A small masked image model, trained from scratch.
Model: arch vit, norm layernorm.
Training: soap at rate 0.0025, 10400 steps, batches of 384.
Data: trained on streak pictures of flow and ridge fields, 195000 training examples, 20.5 epochs.
Rows from block 6 of a small masked image model, named by matrix and row number. Rows with one number belong to one neuron. Each number is 128 + 24 x the weight over its row's rms, rounded and kept within 0 to 255. All counts start at 0. Numbers have three digits each.
After each neuron's rows are labels from the 100 images, of 14848, where the neuron reaches its highest value: "colour at peak" is the nearest of a few named colours to the mean colour under the peak. Only what is clearly more common there than usual is listed. The data: streak pictures of flow and ridge fields. In brackets: how many of the 100.
# fc1: MLP up (model.blocks.6.mlp.fc1.weight, 1024x256), inputs 0-127
# fc2: MLP down (model.blocks.6.mlp.fc2.weight, 256x1024, transposed), outputs 0-127

fc1.238:089140161080154177127110149166155105126171096128124143097139069120161132120141122116148161111108083156145125117104128102105164154116102154111122139117154159089092143131084141137139123132125152167130135152133108099148158131137116132122170164136110133136093109101086105076151111159130165125129153118102117167070174112098118115096152137082104131167095102095167134140124139090136152140163
fc2.238:157142126161114136124112132089134120095103187152127125142139124086107159161095154133102122100130112114199167161167115137135126129138123104122124160101134138119095149106132130110110138093134157103140104159143111093111130115140123177159136142133121145164124118110113173137108154132135105133131098130116091124104121096106094096156134068098157163105091126118139093129118133133113136161155
colour at peak: white (32)

fc1.430:129135145118122124155107132174107124124177072159116137114119090163174142123102123154114075140155128172135113075163175158091121077145140111126140115151131106142124144130143123136118118113142132143128111153120105095180134145126131151138115086148112134127092162116125156086129125137117121114120131150155119114108130144150164130126150160084144093127095100142101137111096118141116119148091
fc2.430:154105147122130144124169129135133135137164090132166140121171169145144135094150162139131094084137136086142135122102139144104111130126148113137163119151137152116111184087115169144137096077133141122140112132161155081151194108119119157165135098139135120103124131113141137097171132104148160138138138101138134115107139112136136194075147145147083142130093147150119113128105140122127142135103
colour at peak: white (25)

fc1.113:132122126093154080145136124146090118120169185132127113110081140142124134116143155103126176097113137132136117121160145113134103086116134132092083119134194138122122122120170099115131119119142095117153113172154093111119109126153163111097133130113089101079115170179130135143128099117159134140087101142117137110141147114118111148084131115134134155162068144103142122137134122104145161147103
fc2.113:104128142088102134111150091119166088146116118134133143170103163090143125171105107126144118117096102144119165128180094128093128180108090130129149135104120114115141134148154156113139151132195155148141115119172173156119146133128088121112142102127147130110108095087158143135123107149125117111163125138160157128145100142087118132153170132142121107134129117135135145125088128105142129143156
colour at peak: black (58)

fc1.446:143128112157139134113122130136152134148085099143145173144133127155071124156137156138147161156089122101163136106125114149111139118128063112112181145137116173130130123126145142116119118148129120147128165103107135131155123126115150082141134123139123086146144115128130137095126124095092116120183112098108129144134118109161115124134146146152104122170157107120155170131170130135109122089141
fc2.446:138125122173129097146163082117111142163107110093089131104115135097137127140151151146151168144112128148181063111164159103125103137152081097176127084138140127132116140114116168084138188125129143106144137130099070176147136083094110104131139160128123168134128171105101073131109123132141116147116135142157155079126133128145143121099096133119151137147100077128087149172143150129119158119117
colour at peak: black (28)

fc1.199:125122100145138134126127091118184107141097109144109164117108099108106140123124163115111140153083092120115134131120115159118140143114165145137132125153129139116132114153124111085139112137122101157118144134096130105123127182096130136136137126132119097147147139133121105198133127110132177097094163109091130166122077126134158163130147135126110104143083086147080118106135127130098142118150
fc2.199:149136091126143114144115152110085112177154156078118077137111132139135115091134123133143142129134129116134110107148122120139140134112134103113117176148091135132089092142080112151144078077094127141149104138114100131180157104144127163148161147139158155146132114106109128084084127135144127120122135123137121121138136126131123136121138172114108133110197145157151097122148130107105082149104
colour at peak: black (34)

fc1.125:148122105117127134132154139081153142112116115129119159156131084084124171124134121107154156083102132138133163124119132143106136115147139118134116132130120107064104140100210158155185119144113126105129130117110172122175093139113152178084092092100141110085098144169144142116074131125112150142113079139137145128100162101135128132122130158151128144144111112148163103122139136160127146102134
fc2.125:120139115160145135125137133128120126189121150148139141128153130070085130140166126091100165162143107119186118095142124058121138168111089140136123112124145144113122080134164177128145137081125195128123129172171171113122102145099118111074101141161120098166152138110194113127140142113147107101141124137146113112125156168112115126118166109139138091101142130101146129137139169108150123111116
colour at peak: black (35)

fc1.711:159153089120125123128152116142108100132128115118144143113113127085199190129114074134148149110122131143117099086086130098159120098129172116157146125114121132150065123140115100138147130143127141139117121132134108169141089102158109087108110128135088111124146111150145077129145114130137125129106112138119150161109162127087125097117141153145148124104123137140111128143160087119130131104113
fc2.711:116113142101129138085131104129148175077079169113128137142153091142147080123149194101104102154140132109121113137166081133115102145132116128098126142110130141107177105135140125121143136134150122119118122125110133150126172154096146154160146116153111127148114133131135164139086144102117120100121082111085116139136119110132171131064117121111126121087136172151144092086127152116130145130152
colour at peak: white (40)

fc1.397:120116116125137145098140169141097079147114127143121102200106152121105119048126115096144144150107100108123147142127162137075119077123105156108114172130127103110173172124140120090121090139101141124134129107143115125116134108161101131114135149107150075126130143080131141114155113093119098140159123130141136165089146175134098131112125108105124099183112128151116107113121111086108118102115
fc2.397:118110144146148091159164101126186095079085103151155140113110094113158138136174118157098155142134139151128130126140121135132139113127130112123153117138169105119110140098122172156141143118155115143091119131072147088133117129151135105104124127140123134096127109137123123111105132128172134110089118078133152158078134098082153143101127128139121132097108137119117141113123100128102123127118
colour at peak: black (37)

fc1.255:121091118075104125157092142130147107131174129154101134097132099114146138141121190143128160136137081096108144179100124117138199143127090165166131135084120120136108143122139133119092146104127135119126132167176138112112156142160137145178141112127118133150142131156086126089167143125115143123117151135145144109103158114115095145122165115186107173143090138119139098145094165100116096112180
fc2.255:138156113108139201133138067137140110143120134134142098106116137178120147150173120118111132100131133107154139128153092127150119122083132166112147106099166169140115149139129078147136114120124161107110082155114105151147070168116130082203100121171128108132135134151100119108128089114203130126130093120114071127138109100136116123107125140177109124150155132114128102167124142150151080122147
colour at peak: white (47)

fc1.641:137128120153113121124155133060141161133169146127178126141097082127156128101126150186111130152131142134113127108128122148146164090156121155120159131163097142114114072110144139153146123133127120122128146124124133123123176099150082129109102152118128134177099132104121118100098133109109117143143127143132071118135119170124125129154118146158080127128126115107129180125125114123121135117129
fc2.641:109164127095138126157094124180142126114103123112068127135133169122106128134091110093135125170137107155128138145137088112095083142111117121159132156133164107128149114148151109091110102142146158154114130129140102173162127141148148111123166105134107077102132167126111111169153126123142087112100142138107178133116146124111120153140129131096178107096128121087139094136153147111150137127147
colour at peak: white (35)

fc1.13:121142143148095112129131116092168117120137100178089103107105118140138148160140144105120097138123182156117142099150109073129157125154109142112121098106134085121119105127149128125118128118155162167144103122152094092114125169167148105137134107139101080094130073088132153102111165139087158107118147110133094124159127166148139147099144154112165112129095117185146099114195145142125126150072
fc2.13:118135125099147114104142158157117150142142119055146157161145083135126132108113119122142155141144091077151129146105119154143064144114135112165119154144134135116139172109107100141140151133111086123115142134145171154118112085092109168105120153120156160136145154159139116155131115125141120157129115150133147112118108092085119134125134100127094141119156135081101152164084129089128136133174
colour at peak: black (37)

fc1.363:182122116145155089125136159082093071116135113143083097118162133169152161122126160140150156153086106154103096090107087146094112134138172146121144133153154122149133074140104149158157136163115120143074141119117121129114127130165118138131160140095089124144167149134175104109136068128088112153082108166119137128149148088110116144118162114118108104154143113137138110133140154163153146107163
fc2.363:129153082111126140103091099161098145132128118122097119106103163159132131167111099149102102142139097109134171145155162124150115143118101103118106131164088141108121124051126167136129137141149107107089164126155082086146109101135133098139140133165126150118133110100116117131131122104112141086145141098179092086102145122166115131124153089114151115144135153101099142153096115137110114162147
colour at peak: black (42)

fc1.417:117154107124101099056131116113089142150111152124113116151111152127114148125171196155129113125140158095129115133135123129150164144160140125133157120136109117147145125140129107169113165116106106081140102104150127117116138148164152150133098147149096147133140124130132168112142133109164066155159097138118131092151089168119109166137132117136136132176162135099121138118123098144102114100138
fc2.417:086146150155134122170139123123135089059155073150090153075102131174118103142104080097126099151123107183152126111132156086111131127114106139134112144170133160140132144143155121087123113142134145172125114163110149132126089115132108110114131138103151131124130175135136104169088101152117182123129165147105128150139109112113119119124153147137134134089106084144102109146137119115099118154156
colour at peak: black (79)

fc1.94:142099076160107106153146103104101102131105155155130109120128143152110124126127145164105081150135153123152123155138119147137124123141088118144143126139114096172143088113158098095116153136122108084134136118135129151100130104121107103135071097125149162139144187119143125105129082125140111129090073155127174089147118133119111154160134101145113122129120146173088109151137092174125105113129
fc2.94:083153144122141163132120158127150125130111089115101167164133143133111147130115149092127156132103149132091118142165127090115132139100128156122131146139136165117128137101119154123157120132139132150092130103156145136147129113101124099077179122130124121114176076082116106115120140168128127117138139108119113125087109129133131146106142172092118125142156120104127140125119086100131137168127
colour at peak: black (70)

fc1.253:125129138107125110132099091114126138122153095134142090155159123103138133119130105114147137131165122168154153145129184083156139123150139160108060102106137129119137138130108097159153109156123075135138080124139106101172136148110130137108146167137083098141151142158090150094099092093141141155128144144163114128132143141109122132120065105085153139104134126111131102169106138152195143130145
fc2.253:125148145148142099130131147142185123140093121131160106165093127181081103136135117144110158130131114085137121115110111153088121125085139082121137171175128138129109146126141145099110139111145159127127118168104127139120184085170119080095139139101150093119157113111163127131151092167113118114147113102118137118130129149134137132124145146139148137160103142101137122134126119145084105143148
colour at peak: black (44)

fc1.64:088128140148108121106118170071123131129133149135068175116139144115094131093137093122135102129091149123118129112162177207052105110153107144111137119115143126105148104089121118113106155126130144129125114101149107132097117114124156113151103127137148152106107122124128172105138153129104161131150155164129137129159104118114067124087169154132101100119125110116128128128129123089090140115131
fc2.64:157127104171134136156153124189100158141107095117151092134117116159153138152139176098136143125133123134144113122082089093165141115130154149118082162130170130106133159142125135096150143145119096146137149135119115108113207167148134169093140120134104104118163117115143095116092111107155126117099116076097132139120137124172181158132094104130115139124104154127156122120131108130147113135134
colour at peak: black (26)

fc1.389:114175127101130135152166130150132127147136131151153159118135147092151112112131167117155119142114105144148133123104145075125094145117101166105116120114117161123141126141142168100106064123120134116161129161108171128165130100158098127121149158134068167123124100090169117133120156090123125138098115088167119109152113121135115137120115134112088168129110148116140102155116125132164135138132
fc2.389:119131134092113142168145095147176172140099138131086138112116128146124126108140124138139135116102153130072157073109163167157118094112090166162163129138147118106101085120136125123202134166129144152120167153136115115128146119120151105129126108114119118101118159147135132117132120107144127094142156122130135118103149124152110096101130122140089126162157137173147143123181132099116122109121
colour at peak: white (37)

fc1.477:125102111147107131117125122112150143165183135156151153146091122094116084125117136159130117155090146150137129079118147133124141131171087120108136135106137116137161159132136151136109182150172120083126162122146150149145165138132123128140085097129141081122124126123131133147156108151092074118115118151135125114184133148085092101116160135132114152144122121123145153101128067122124131120173
fc2.477:146095130120127120137138137154103120167120146047141128120129106137140175118099151122137115135145135129133111159112135137142136080111150130150124138103114135115127132149148127129115155135125146119113107127145094150093161114109159109090150165126101116110175125107104138111123152121140150166147134139123164155137109132177173136118061114152091119093130147134137109169136160133138155122140
colour at peak: black (26)